config = dict(
    image_size=48,
    horizontal_flip=True,
    translate=0.12,
    rotation_deg=5,
    norm='batchnorm',
    kernel_size=3,
    widths=[160, 320, 640],
    projector_hidden_layers=2,
    temperature=0.3,
    lr=0.0027,
    beta1=0.85,
    batch_size=128,
    epochs=0.8,
    final_lr_fraction=0.05,
    weight_decay=0.4,
)
Rows from block 10, named by matrix and row number. Each number is 500 + 50 x the weight over the matrix's rms, rounded and kept within 0 to 999. All counts start at 0. Numbers have three digits each.
# c10: first pointwise conv (model.blocks.10.c1.0.weight, 320x320x1x1), inputs 160-239
c10.6:498484434518493446481497455500482536509504554470492442512542516556530533577500492533508501491474499389440518515499547546498489495420535497477492471521494520466485518470501515477481541565424484518559496422440475470515407519516435534471445459
c10.7:515508514460515471564545495507549504531551492543516481516479541527464494503491453447460509516467542539486570512542551478410517529459459502445415521505526484478487411536447488520502483546496548535544504511465568519590518452447557479528527431
c10.8:436537465509539428601543597559540475529474534593482477426527528433512569502519460454609496438472568588487550503626466514466544490559458485501567590547525446529508464538418454444510444528503511546441554517557640530559503467500497491493562552
c10.9:469469531479444391531497467472608471490391459443493502514549534512454508453491497481430464510453460559475481436452490454557518488477502464462573471470500465542451552447565554485390459502488456509482475471459507504484527418489451491450513450
c10.10:459503482524478524491464536507542470470488510464492546566536535496545503445492487446460468490460516457539486456496487490600448515508405503480541553454490459520508518460512550492464448460521490554477477509506567519474530490476509493476569520
c10.11:540534435499549559548463485501457448478498551449495476440498485460567503507545554612552486518583505566532453489535466552508532462560613492474512498491447530506523515540530502456463465533453503396371434594494508470494482534559442498505515521
c10.12:512489513507478460501450507528514479413490555480486490439523507440480531568523495470511459454511462485528479481515492498541459498498497479487503554485481578446466534467535501485553465523517509415460443533508536475469547492467476484502439518
c10.13:450516483513533470576493513535467534552532421528455451515489483471506524463500451567410482509481512463500619528440545511424554549474456438450488523532568465473469500515463426504491519511533450543594519480555497546495500478456518557538494454
c10.14:492522468553469507547436458453551489468519481547477536436502457515521504488554550522549455476534486538484467476472488469518468496490477504484528475533462460458502543490498457464442461443443484480460515469510475464482518536509506457498479503
c10.15:552460525482505488518453480466505513440531566404500521505482459432450522531494455545542503471560396484526498507509490527551427450461537541537521558516420562500504481514463532543475518518525508512444462478488487461515569547518460552452509486
c10.16:534482554515531476513500523450548562469467512523493540497448478515503501524550585505440458511551459557448423406471530501538453447527468514591466490507479493533497523403474484459436498437426541506514465492529495458465502429491489446467450538
c10.17:471493511489428534561466475512460496552556423467510488459596497537474446474520514522508514488512465554456602598578522556458550382452539520527535610533562482505463555508498450406487588463534460545549617527588470499562544473426561484544534454
c10.18:515468568468562505501469472437430506480602475525480463419402395513529520566464479560500466481562477531485543355484459596498534480421462467440536504435560509469494526467531506532540534483431480412509431438456540407441494558493535486527542491
c10.19:550457526470535458482415509461493483462498529528516405545550433540451528561524499436466532484398486434518497491462485520495612575526481466454439469457471511521472430490495557530581541511468493463405489434464443468594433559470485422488436496
c10.20:463539482494557449542574437404442461552552478545438509454564459464544520518458516571506519473439468550463545547579455480508497477490451530547541587495498449531507537489445511465468540519397524469575563559490524533451511474462488490530546531
c10.21:548531454458538530486475532476415560442515399503477459481485503528503512459564444519487455481561534387514562453545419476542509496513528465481464512437486527456467465472522479483504487534466472543533540459529453452543460556489514516502527422
c10.22:503511493476490537579574522519463566560580425482517510498592465528521436546563521537527497600534504519505609542605512510464560516480514555479525587520490490515435575473441531503543567448446483515589499506613471485544515447459544507480516485
c10.23:488443498553480437545496529483447490488413531514467546441471492460509492488512510507492475435515492557454493463532449544532469476619497547452491535529469565491526466501500456512464420560471472468444520477468555461488534515512526480470540556
c10.24:512527472483488481495517479488476514521505538535443528529557537563421482507453490463567532488458439542450519527524504469528542511468442507526530490573512496540499582443446503465475497496493545493513520527455509559476555472444546453402490522
c10.25:535468535456452515464450546479520471459482531489487511531546478462528533479504492501545503497539521461499434542512436480544452497455537494482515483512442466509487492470516539489464529478492536503470469486409470453497518537546442450489451533
c10.26:469523526506500528544544543427459533512587458555457490435564484476523492513526488579545469541526467569463532458590441554460542450510515492536509545563542465517453487514447488525513506525573500477507594496538580517480533509502548541552639543
c10.27:521506511523440551497478437472461416432588576415441468478497548474460541578461522497568465444512498547519460503562460517493439522560471523436526549548494550493465537495487516412460528523448535469511546482467509532416529531484442462489456528
c10.28:494493578465428447487467464490458505500572510427507513495522483474496543505527519543541468493475540495507517455519460504515434537488465472539473458458440550503532559521542500518495553485454514427446454478534482556539489577467495517484478630
c10.29:439533534493497465544547590463491510482570420577560527498500486509445510555516463518566516507494470517535610507558479511493541458540431504546464593547559482557535453490431454420448515496509494485502559476543501487556544456417473516536597517
c10.30:514469569484492510506419534483487478457546513467441522482522429497577538530522465509512435512539466531498567508440485528516490468452520457464486502498482493507551512483461432489509489523470420479472450462491479480497505523475475545488471511
c10.31:451501487537498445486431549483474439441467522542489461501459394412552516527510474504586424436464486439478509466455527558470543490445445505425464555509494487423534502484525357502531493562473504479441492461478500475459521556395472558463615528
c10.32:514493467487520560593555482532496460526528497480421508542597479571488463510518553545557489531496498495508562533519531535480523520427413480505495543480517493501482493484439506555452509517532447549465563548571525545536523507497549507570593485
c10.33:563471531472496482514537436485524551577584555486482483493652474541501527520522507545519466473460491434494495491589449528486460501447466478523550492412533492505483620518462470463466581526435464505573599425463473568440463541444483474431523562
c10.34:454484525534469486509515541498470485474582435490557527501478479511494426446486520579463472473522469440471557518507499521459497519484525503483476439441553517455480532527480417490575522507504532555553581474565490441513480487447548504532509435
c10.35:451552487444519554590498523489599499569507412531492422495549478511501486467531522507481576524490462559521548446474568498444592571494533555504557447525591480477459500492477528493457460499583544518548512567476491542500441443494495518520491455
c10.36:435561477549495532502458489491456430484522455486525417487407447523480502461503528513488490532492479416482479475464445543462555488483531425456485449462468524515512446509536414523509521533496472407498465487434473455486483474474548521458464423
c10.37:534532452543555549555540509542523551547606462554493491490556524526545522509472547482523539483460477466500539550570505529528532494492468477506528533552575436503509496539468518452479538477501526547628481437539552561536505440449558526522455489
c10.38:401546569480572485462535460526486525437492430480504443497410474474474518511500536480431488488489508434508491439461525460488510539450539481432405418459510516431451437440501473544526556544448456499420454474479413414527514528487488530496467454
c10.39:496503520541472498478462502476552582447462495432491469426525453463450402445479501575513527454518445569552464395474496481413544480499525519540556572533446560511515562499480497377481482449548508482502491482520555500452522547447497448489443490
c10.40:486498517480523459454482475503479458513564563480472472442530506444487478476528451522531433449474533518508468478550507511514395502510452518543517530527521517474555468473519531453467511457470487464474480509470489536538472503552463527406562583
c10.41:380599538481506487548531601511458475472553435524436412481451472511460447534464512514421504568540517507488605566588513496468511485485451496579483410505591470461486474545481427522555528499541489527563562508597448541477477424502589560514560426
c10.42:543473464510546585489514462410507479554512523466481501490601583548533475486491532586496473545529505510497503495579507487433470458433484509525506584466502540536507561465460517517516538491468536534553511528571561566484477477503512483509554611
c10.43:455481514513495449508474512503536451530427466519543554484559514514530515462488521468443531450406519491481454413534527423567462523606443502441504500453507442490482492535493514434466534500548490523419465408422571416500508530480496499460497570
c10.44:510489537528504515568542459419455446523525451623491409480640470508496458529512460505409441506480504464437468528695477520558538412445452535553539430457567467526451633512381480537577538520511432554521552502650423610524486460493530537490513582
c10.45:453501500468454446469544499514478501483498517467457466549470475487425475511488476450471483481500503467462500506488540522442506570491489503489519438447484497461510521503465488520478496481504462492525535514496501493555468521490499474515407416
c10.46:558466505501513454464499499440493460534487539494489474461507525444491527512531526519525525508483454534558507460519536492511473502537415484457541548489473539527520545507534489443438500498505506479505500473446543489494593515472452507522397549
c10.47:464459503493543415482459500466468436433473513547506486512371538485532521514470487529535453422481455526503449433583427482591439468558470544529492536438485527509544470451511522514479544529466464497492492463457576425548487531515459430485524577
c10.48:440518433526530390596513602496429500465475515607454523520513466566455484538498525581505472525455482556534573524560432636599522485487431481600466539499536487480499402542484432472526490566448486581491541565561592554504495444499514500572618488
c10.49:550491512472465514451464508476444452441557502502416475505610441498504485616511488538564498499510457536475495512556521528533531412473517477444513527486467553528532584492540523537477545524417479432556454519425498497510563533474475516429477576
c10.50:449487574499525485457438474402456467430556540461435420527445443476396517488548459509514529465464457417484535418461477527496532457461504415392463476544451508438517484438542465527483496577500475497517480459458483464546481514538510496524506479
c10.51:543493501494454459548493450477443449407543501446511431536497525494540547579516526448537530425535505491485491470440496588513565480514464511475526486515519478502446466443531496505482457566522509439398474484542513484493482567523548473505541462
c10.52:438505472554474491511462527475482472448449415515425509458507461519500466490464458481482475439430453574488464483572471505506522499528495538492541504475456404438511503488527537498475550516469525472491516470485563477524486517516486443510572508
c10.53:468491536530467496525480519467474530519549525512481507405481502499503518503504523559565486515521508532513402509554393439522502469502520506502538557484460582551499581478490483454439545511471556461502468452457569517559495500503501508417510564
c10.54:540492534498517500470438451426485458452464619435491483522476504477530507538517497529561476502549474468529467439586475570509475432485522508527482470554509565529523481508555420550476497471500501479397434556487519494475506551493507449460496614
c10.55:483496548507534457551471564405406473507515477552511459434512392539482548632550464477507458476453491482536559482486454535483496463401549450498409538453538451434512493496434403468522494519462466468493485496512494481498494547449464502504510575
c10.56:476491547470478569400491493450528480545484475485578540486526488542497520466555511502494587499569560533498466514531507358498483496523598489480513497463487518530599487599545429523482421543488563499411466427413481389460532479516523496562554594
c10.57:502465490528476551501525483495455526512560444485487522418620476526501460523518444571512504509514430512485449470619485504535486554504503500525557496502474514549511593438490437455435587467442448505504598462508483593488483498461493532523521538
c10.58:475486491519559447515437542496522483453530522484473411535492441488474512487504451499512487455496492464432497454441508502470508523511458491489469496444475462454523422472498465476451473532506462460453483484483470438577471502500430490483486476
c10.59:574482561535435540509527441467423558468577458520474410525517544503534518552507486538447548418488552458451514340489511525480540482482544474484508498457527498425466488444495510514563543505488543469478548428523459445536498562497479520468542497
c10.60:580491490490492433460534516439517406491538535492504443506483479489461566542504493585511397508463446508468469533502472497507437400425531497502488559474446536490561518519522527451527549504458535479520505505480491524506527514476460509488518501
c10.61:501399511520490511450412512453477492598515509451527485454561472451479487486573479488527474431544510506568458495501493423573460506497475502510531526449428553593545470495481508455500557491459579490473438513477553506475510504470480457479504563
c10.62:516450477530442488508465460413505443511399542493487519397478497454450520507502468556538485524482496581516452487502461531480534496481525448479525627505455511548523501518477460482493515410475515470508491530543532528520528478481454504422513601
c10.63:538481457470521489490519521486525466437545548446527554485510541436474456488546492534566486429454457465545424430506449472553464515541511504481524510446518508495565529484540502505447542487445482456469456479523446459494497584516470483449488523
c10.64:525464538541530506491464529447501529478550473564476474457506489498512518480519537495491519413432542448502499440497449536484492488453439462473506473525479565405483476505496407494493562550522485543431452449482513439504533536480496565483504468
c10.65:423508569430526433503469483437435554478524439558548458471483418395512464550494490446454486432500483467460495419448471459496534402501486536519516493456482502496491360529451496522507562495529537506488449455513522502502494515442459527523554437
c10.66:452487546521519479515498503544512534477522508518510454468479454485498485504498502525515463483497502424510426461487528478482542522505508478434496458406491503489502411501506526471511488517529462479547474485554503517504478551514525588448490454
c10.67:490503491499519493479517502444509507428453486399481496486522428479474478468486522585566515493460435533541475383459541538468463574470485493493494501527469524542486499487498460478516397487493498438496533571461528518509472529447473470544460522
c10.68:455506533515527452531532504417457533494536562523477548405467504479524480538483479501529493527487512524456516467592468466528526476467479498498517537545467502495530573502476477466446513560457463485496571529546567536528534506496513497465548611
c10.69:456501524547509493517476509494573531613556405509442493568510495466473473454565503531429500506464509527542591504572498509462535480473513525463489604546543433420495493558530446491473541517577463546576514529623570596526504509423474490573578458
c10.70:386464478436534451510487518483527443545492420507452565509499499423509457484490491505458538466467528515498506463492531458520484580614477507420540517503473461566562444518502538485507492484474535464431510389474546434506548415472563465550505465
c10.71:527457545538532485489480493454467511546493422606418455478595501510487424520526499523425421503425512585524524495527473503530529466484391568556540518439502450535508481496465437535464526451464466525499565423553550624482471480398544501431489472
c10.72:560513463459423470582472531461473463477488470510453484522491441530503481494493530495488454425530463447523456444447485508423507480441471464472503477482474487496423443439546479534505467517518525488421455486521476534573469538454505541453467453
c10.73:457480487511469412482475487452450476451489511458533554526501514485469542497532512564489507503469431542517515499486501549515466502460436583464504538484494516510481464445524468436489454533562430489517456511426524481467570492491502430453484512
c10.74:510538491496480607569512464496450513519591473517509401491598488576580510533490561517483467543495513541454603538581516593488545393495507510538573490503532518489468613531433500460511623510502508505579531484600503523529465496474516507542547531
c10.75:537466514499484531542463489460460571523507512523456472455533485527495452520485488560510440503482464563455562504597555523421541456462438451635500524554547497506459487499434512529513503492517507505516525515519610506487514474473518533471585569
c10.76:485502506527472503597540594511465515540576453602515493505455418485417438487488474483447467565466476491477546543537524496501558502457510441509417459534523448442483485469477467464559506558510480500552554546578473510559507547452600563560560453
c10.77:490479507464556547490500470526478509419496480524452452468484480499455524487503516497504477452497521477478530476487515519516500527479524467480463470454486549508496503421514495491465491487512496551517448440534486512538489526488461480500449492
c10.78:477480537505500552556464485471492492471499430557469460521489458538488498543528511520398447570500448532466509478577481525529482541479503472500477504514518463466514562451478501484452528479517534483483525500519512543413477498492406490495548478
c10.79:561540503546498570523549481504447537504546580565496548488485475570590487506426535509462493485411443471473473544570471493515560440497431530578525597495539541476415659502451521548534552515454490528496562482604469545531544467449500533500566526
c10.80:476507474528534505517502476421441494372451569449448408603452459466546563459481463545505509497527495476515482515451469628462514558439539459504480522440475468482540460486497457517521616582489472486487417492449494436493465539529451459468468491
c10.81:449434498486538456502483440514444518418489518503516491634475430497515541500503481446469448504443591452506545588480466461581497539477504528496450489429443484461508473514483437485447510531524483477472504456531502523579496555533460488491508447
c10.82:486492532496570437481539507491497486478571525499508469582490440478550548567541469410534519432447498544489542551551544568556483465520550458554533497523518513435472472547484516535469536593494442496513484473486481468530518607505482511479649576
c10.83:434457519479445401529552489449423589442526400480540498553503450483475499494451463516455499429500526364451462544502533456480459511433514528481450493423464545468447411489503424504590564531531529571502477506453449540559533612445515511351517466
c10.84:594507449491491476450442469452546427538477511502453527505583457438452440494463441585554519487487430574481500457532430526489504460412437506516640539574481542510503534461482506412397401479448568495468514462544579507401592437469447479487531552
c10.85:416479424539483418552503541446449429531366449467385544476615457448550389636444428525413519526390448611453425394575489432444512280472407531547605512528448487527549546442383530486390523474449577558494499468510544593355522383442501435439518538
c10.86:502474590547582455441502393551466547424505484612492511551415424478553491551493499390369482444409620448457554632524518429560436520493488466472442488490514482424475427499517529597554624604470467642463439558531462581527539583492487474475532439
c10.87:565535428590510468496475602463439549429458504560568548511591484485519419585533472501532518499450454636439516401494465463513511388526518499480529520531546557527478550518369385480555429499489539498549498438515578430492597409515511505517415534
c10.88:539572468532421487537495476535564557533472496502507589475532544497508439459502537528319588550424584515435517453465492452591498517485422480507557505435522475564512527544438511449427472424513505549550541477425535522579529434520517446521358439
c10.89:468470484451371506514415488467436504537427464478548478453667479540542381532566526526444477520320495464438477382512381333619433423418307509503567476291506485476547566599448488417410585256469535541507589432461484514465503476427486531494397543
c10.90:452442433557454478492498552459591437574397461433456560483482548412516426528496490521409563506484396595494448475559444365539562416499384508529590530556482447581482535485410529420301497431498573428507526508538510550464529334471540432477517530
c10.91:505472488451423518492400416486534487617472482471554500458585522581511372477507466501456516459384548531451390332510462350550458447492337482469573471447425533485508588572463487478486510286431542523530551418493428473470533409467458518510379529
c10.92:483475458472530460477432461426400562379536526540488479602541431539468568572525452446475403407389596480475499526534528567516505476451497464498494509582477568471477374504525437547515531570448495532415451477482576474559586612497424495529612519
c10.93:507506459576563481506543543432396422485530504486453439473470416423469502522482464554508445503498508552535488520576486553505571484527600430496456479503490540479423476447466507545499563538450494471482490568453490449517517501471505491469540559
c10.94:578514520537536476479495564412460473520509527520511539527550491536501480456496508494568503472517550540507494463471467630564566427515499469490543534542482543484491525492544428495449486500499525478530525462508589481478590519516440466565591574
c10.95:480521478526502524521484589510510536432474467540503560478525532465489440483517473457530526514512438565477540420523495501512516421529502505543586508531522481574486480550454489422460452470522492511462525458445539531464545442468552508496461522
c10.96:451453606520435482511503484516454624448487523558576483476459483596486522466576523400456464478495559495429520525466555377545460539476440411529464506427517472525459512617506427575518509469551452721552528499510443527484516483495543575516438495
c10.97:465492557467424542489536532591621536589529467583599504514510506510516364332567526440303509504420525506466558509490562481427475518483451388427518469435535384538490495454450503521500483463506507506573561451560485469446588436497527489580454417
c10.98:565546520493498531488499533412497506516518560501513561588592518520494488493545459547661471523520490591468536476466396644513473440456436452526551521618522552599629525500407467515476470503483525516533651453568618471488599509475534508549553629
c10.99:485462519547575534455451457483469547359520503480512436561478455445478556513531462534467438475436540487479531519507500553556496522514493441494465461481437561442458437440496451538462591553471493491449465475484510442499496539555494494467505504
c10.100:456525628443383546464483444578544576476522484555562489531520547529566529477623517398367574454461535547481581590471570407532492525422432478467501422457572496535527551536462490585569526442506465627610581524479486472446543479488523553534450501
c10.101:448454421601450442498476516432477513441390492549380526461588494478486372535514430584440509547488410633483430437545504475579490391523356514541611588453494467567513546508403518441298511404453513492508517475494583521432513342407547460556476540
c10.102:424556553549478537547462528504479558423459417571579544447440478576482533498526494441453538467435523458505510518495536478535567476430542464506515441414514541456472513557493477547579475468564490654507474487495464542547531492524569594476505479
c10.103:490533489429491503468474462430361444453555552536444429531512481534476613588544418492465519484435578492426536513541488629579471482466500512566463467521503590463540388447496591451520495526453415489430422430510527450557506551513459508531587611
c10.104:552527457448460466460484497450488432520483544473486540432604455442434485475566477481616481501509436519527466487490446614518535462479495435522548492504467601523569602531440487452447468459474495542493574500469554519440565490515463418489520609
c10.105:499580528480473494468507522591548559525446507539584532493547556531459478469579539454435498407471531461437475433508459438482453517546469522494501492446530504542555498540510525515500468435527534564555600466479511432531517406453582520539367499
c10.106:479530492496425516552513564561619465568513493590530512476497600465489411452517547483344514513446461532505484503500523372493511474475418542486538481538534494527470553498440533485436459467506562541587458460485491465477448453529490499506411446
c10.107:489522395536491502489513578469487510533406582462448544519542491471583381568537493512373502506441368606519498388540482458496520442448414468472535516601462490560506490432493556478474464529396548469469506446519567520443605429481522442460552517
c10.108:484522504477463442552536525519530556436509405489466472552484510536445457497553538438424531469504547432496561618456513514429507552452466411464541399461510507507500459474470528552518546566560479554537534510510514560575451480491541540466477386
c10.109:516543477491530462431446484455447540439553506486441482547473472470510510490491454478519481528509498513468462470488532610513522547461534431480486508482492494470499478423502515487489530591467473501402450501476513485499501527572519519451505463
c10.110:631447571506483462421464498444432437531534606539567506563586478474546537522535491464598478394455541470512513493593457597600494412533531503598571503504465576503535442504477440569465514546475496501428560435473536541499602579447473525465642692
c10.111:521515483548466484584438518490537616534516513532613554496534602562529443426590515429349524506415541501491513509419425431459450523450453428449456461363514551576494488625454439474447462407493516595540523499446462524524539461501596486480362481
c10.112:530455521461551470449445427464423538422523518514565488572513472526582524564514458482521505438405570470452441483520508623594420470557468477526423525468468613485504445526494544521554489659511475546343446431464497467492556586477499502450606503
c10.113:498505392539483489506490569476587492527449458509520614490442505466495425457489434560434529548434434588449436469461461436509531441556453560474568536516444463564533480483454540469351440446454533502514521527442516542464523404522465423489482496
c10.114:553453556508565435468469470472488488486537473570521531548458473462593569537503501420480466438486514423513554576496528558530469523424558455537432477517478535484523436534474503540540475572520521536475483534562492493516494517464569498493543510
c10.115:487499515478526494515505549538448485476517559542568611543496460473563528525522542420591462456493554560479476520542423574591482476510476481533508464466478590499519469506499447559537517525434527485500500545512568561524576578499502491502559579
c10.116:480462605483488540484600394550438481494527436543440439507469447523473502453509535402448493439504550488481532576507559432475520610470506502395430487528456417468503477491451444533494500434485502556543524509515522550529496489441546528482478409
c10.117:465523445520465559469474439506577515572458445469537575430489574488536478452512543511362568563486473543478512504528490415436545536552467482497571557472515384549464534517460548514476540409510522517502438551484478467519561419464505446482487444
c10.118:453492500524470460484555488525495471488529484553517506574418449505483520463479479442366433511487504477471527572476534474490442550530520499460469406500514506488563519433477455559525552556474519505451462452464457541492541579497461546458538460
c10.119:493490521479496527562520496413398589484408492555523527511520483509464491535537592481514434462459538499527496491475494485439535484457485545580540443437488457522535501664463521476532466479691510636459558443479502480611522450464538581431468522
c10.120:463516525533472462564513483503469581442466475489465520535499488550526563443499513475481460434513555478499481516471502434520463535452530517489495439390483549460481468571477459519606497506536476607489518495485471499572516497518523540453448492
c10.121:357558645558493472519541466557414631405517451524523465563456531541526558494551512372373422519427601372383599593475538397531451561456485487504405372379504499522507460642520501589603499513536509677559479529519494556594494539518585627499490414
c10.122:522490436535558439516517481457426472374529524463388481594498483476540514556461454524547492415456490414472457479542494623498436493451480440508540543453494585468465460465563529468519570567481420485430457392463486419511507507581486536482493505
c10.123:403522468616556491489534605357457484540498382488344441463661450487571470567449405519512482472479464514440521446576440529514556440432439468594571472505516367539459558504396473499342551479481419509499525441550553560519352442504556532472563526
c10.124:467475503483473386524522405532435548412508461559485566544466430502503515474513511451430395404469575446462489594509530445619427445472488523506456473394468512465449444506459480543574540520516487646455546548535442532548498565464463539442480546
c10.125:478413453630503510491555500430481423515421431447336474517583478489548452620456393600412441499494432595476501479510406486521585413471411469575595561491572456512518585444394500471411605530463491493486483432557523541525469377392529466482588491
c10.126:472481521545501431497459460456456615482415522579561542478543550598492438454583617494464465412426589505415510415455447427588458473404335473569537489431501543556529598656438434456500416373508503663511555452444522504576480454519507503462285564
c10.127:574534452478418512472490587459485474507471577535477530476600448471504474436506505542586463507514465547511489337472475600512508418446471491471539524547460580543609527464519417474479467520462480412504478464525615469491552530443444381512511592
c10.128:589490509558398457472445501436463534533527435416541463469695540541542408557558476536508488519372495496482487343493453445437514450495313482500584465404489550482481660596492466497413574366470522483552589432504486522469587518515455498473404597
c10.129:491520515462523389462499404515462476392461562551524516587496385465512534503496489389426496410418540471474509613503449432596428538466481466475462494435460536401526402468501495519494521598498409598489539531531430560534481548427478535436521494
c10.130:441574588481534467511554493590508537515460464513497511498483497534437472442554526474346507502487513443458624548494533445456483600481474425454451433482528490532459457558475524567529519435486473596551554551501507561519448494497534502531490444
c10.131:492538494546446481534422524515535528562457514539539569517571502465515342476558445475453474562404502606419444368473478349536516400502394484484544515413519495607536548528469475479400446405440511548466507476450520490501584400472446476522457494
c10.132:509518546441478512496595440425449471464533480501395486474559481463513496537496469507547432478453448483458485506491381487521582436474406508499533495458563502503481589519437550406538553515458484482520507453568614528512466485482486491533603519
c10.133:513499498547450516492479444509604588561513532599581565500515512582546416424573517477344639504437523510462511485541480388512536480505396461491536465416535489563485538609424482477468430389491536572530483465498483522496517401530600486572391552
c10.134:459489506416478401521554514489408538438478473528545520464469440500462555465530510442476494415492516385556511516479531459499468511510484510485526466391486496498485395573523471519597519468522446615466458492471461544601482515449527572462457476
c10.135:523514459466538462575491592462430425593493476454388535546517523486549444549453451523477562503435469626483439410480466524516535389481400476505648537580527469585581525523415527496370517477440528489549513479554635493529567357444547452471590564
c10.136:495445483499529487505421463418448456422508513518455461492481475490525476569537520549520471484513524480525497462517483644512505486483529468545454534511504567503493481535523525455543529587473418471409479505505525487518523504491419466552501565
c10.137:606478432436453508539447483421559516575494543472465527536559555491520468501469469516545460547454443609489425494450483488447514435445459495455591555495456503544576640474480466484359516514477546465496520431495657467476578457415508391506546645
c10.138:599520522537526505527491602439463555455486558557463546475554455490508515527543519491594491575525510619478547424467447601512510446457503423488534489583503582564578599522459446549423462510464541445479515432529615444479581493520508510576539590
c10.139:587550514464477588532495581454487463514453543499453566502530502536439421550510483613570496536465463639493501479457516575513470420481406484547529527597511531587541506449456522490379519489461546464512501454558626473427549396491465410488502576
c10.140:480505481498507511493486448558495503471459450607484516434447453500465544516489468435429478419519554475494552576561541457543483519520480523464450519487497447473517425491504529576524544478491446500479545545566445512491498542507517488502570351
c10.141:570456465590490485454485548499455523415515579518552495524404458460569569540541522482564472445443506490509465529502529585624450410497497525503462451493486580527560438494534478546563546600472531558403478461425469446563559555509512500456557617
c10.142:591471508542531419462445516466391535354539550437527476573538533493506561550520454505590499439495543447458447458540468669572464461491507542490517521507500594516537416433508540493561518579393482435374390487515460431465508570524527499545512615
c10.143:483521475582555526511517513476512461619481473489397544460586526472556456580471477553429451552454445564477466454593432557564569385429474473564650605532552437532472604433441476411410560476463509549543539488576577625498521480446448528550583542
c10.144:575513493486557542485449463425480482524528565481484492527547494476533557466448484556638472512516495557538502490517412586522558445489462433513490563630486537513496589536509527478455465504464490464505508448462583527475509512462485481483572593
c10.145:469521575534510398493484423524444473411547475559510488535422385469452517506454479413433511462464575464461511622545543492554465585540505469464426460448481475493480424533438416522589505536472456538531476512561443535556513632462523530416528468
c10.146:434527553486502490521490477562610543538469464558572511461473568526445466461593527450374548547463479460451569527491529347497512568495491452447503448481529433488474492559462518484504445378440542531624557456465507518514570515530592528516496488
c10.147:419504477555513522537440544492549460518438505484476547486570554476550379509442446516373498573400437579444372446566420362530497458473437461498542529491531476550528548500423513485439478473481585528484564466518501446393501377453556518528536554
c10.148:654426531501540474495433458453425469446540693485514533547557530499583477554467458530655444482437602526511521508535472721637450403480548450588481475447435680485524455555537471502544550588481566429399446435460538490478536613509451463458583668
c10.149:540505489409479414512518395504449540460454483473523476544424425500499561464492497503443400435515508425413474585515530411495524530519480482495484477376438506416447416511515504511567546516464571565481543503528476547530502511436535476500492442
c10.150:485504476464499462536557500506556430546440486502417505420539505447509427490429477558464473566483374555465463509544467476448549481505437546485557587617484529569462539494476500422357504461481471480525494443535523546501511431469513426505577485
c10.151:471514445533447582510500502540562556613495507570526488443478501518527415489572546506389572592421501484513519461529484416517508499473451453486558509415485480517471531565390581475493483449528514564551574494451461534487520427481550491490438433
c10.152:538419512527573458426478496475434437416538547534459534553489458446506513525490448456571515448487502471413466471501531618551485466492458492483492499487456532503473457464519520543536479551459481491458420534511467474549526576519485512497543538
c10.153:552476473499509522493489547476482470472537647572455619516582489451485483542552530500579541540437465592518481388482464639439579428413478440513537489552584526572553571524459449527384487560495510519506549430545634475438599420519507508508549594
c10.154:669501443493491488480493540500457436530518559496536553510613471510469489481513516520646510505474490545493481475435429607466519433502474439470555509490472539542566569525484499480434428518515576451501553421520627500463540508503470519533559693
c10.155:555466469583506464473476516472485529450556554491471525557518476475505506529519480534559466482454530470553484506512461557564518489502512517404520526421532616463533434438528536542529449556514462460433463426473469468478499560507478494471503497
c10.156:535518462573533483502494594406484484459474492515450619465556468484495336488535484490529513555503408588437545387460477510455578378494483484406623536479500481627561548508449491511403453433488600527559516368486549481444567387511497510488539581
c10.157:568494507459461485466435499419474432508552562641486517549596511465503581559595495433585534427476547489510489494520462558596531431521491517531548496517523552574594510500522465537566500569468444457469511498499543536513523493427495551503524625
c10.158:477519531524496462504550499486443529397520511548521437549538430489581516524518471478579515439460554488433474515540485620564556462492502467479477481459554520452566433477448509536490445596430488480457416485528463456481573546495514430472592522
c10.159:468545514439488382406503430583502470526408412581501448607408379495501576511490469286439527408370585469432549616535561452535440502491493486430451468446546483426520504460479504615485527569469501503466536583490487580563595549476462491475590422
c10.160:486489451609523460386453518425452525444471472545405487521508489509500495519499480444506493435436478551464544545550440576549425445575420509468514565491499544452469420439466589493507541511397474524440550501550540508440505567538410470417530512
c10.161:559489519535514481463477493442511523483530533597526590513498415549461535503489448442575486519494578480478455520532475553575475496496465518505426556431493594499574492525514518533472514570535527520487517472558528482546553601481454462529561520
c10.162:629534467476501524476451557405559487512448592481484551505437503480501436509497515448590503528480481654549485462480497534573453479474429548534467492581452553543584541497488562524473481466508566496512523428443569451458539469486493444528473640
c10.163:582457408442499514475517494469512467592504514494412505586726531559504503518421454502497487522516509530491441456528460530440431435476391498552643519475502451542576628458441530498441510382423556445531606414533549531459493473396447520504496607
c10.164:594465461471518573427444479482588462513505513468431540468644552465512451467454512460535490539478503528476444525571484556517463451487470461512579518519464461498492584471435540451522509397411555518539538483486550553479488450497453462460579649
c10.165:553525576506482505459563473496512530457522496450490555501495498478525489484506484521544483511505524531476427430497536496530513406572477519496478499574429479510548512552419523485481469476464556488467527449479486461474552422510508455550537535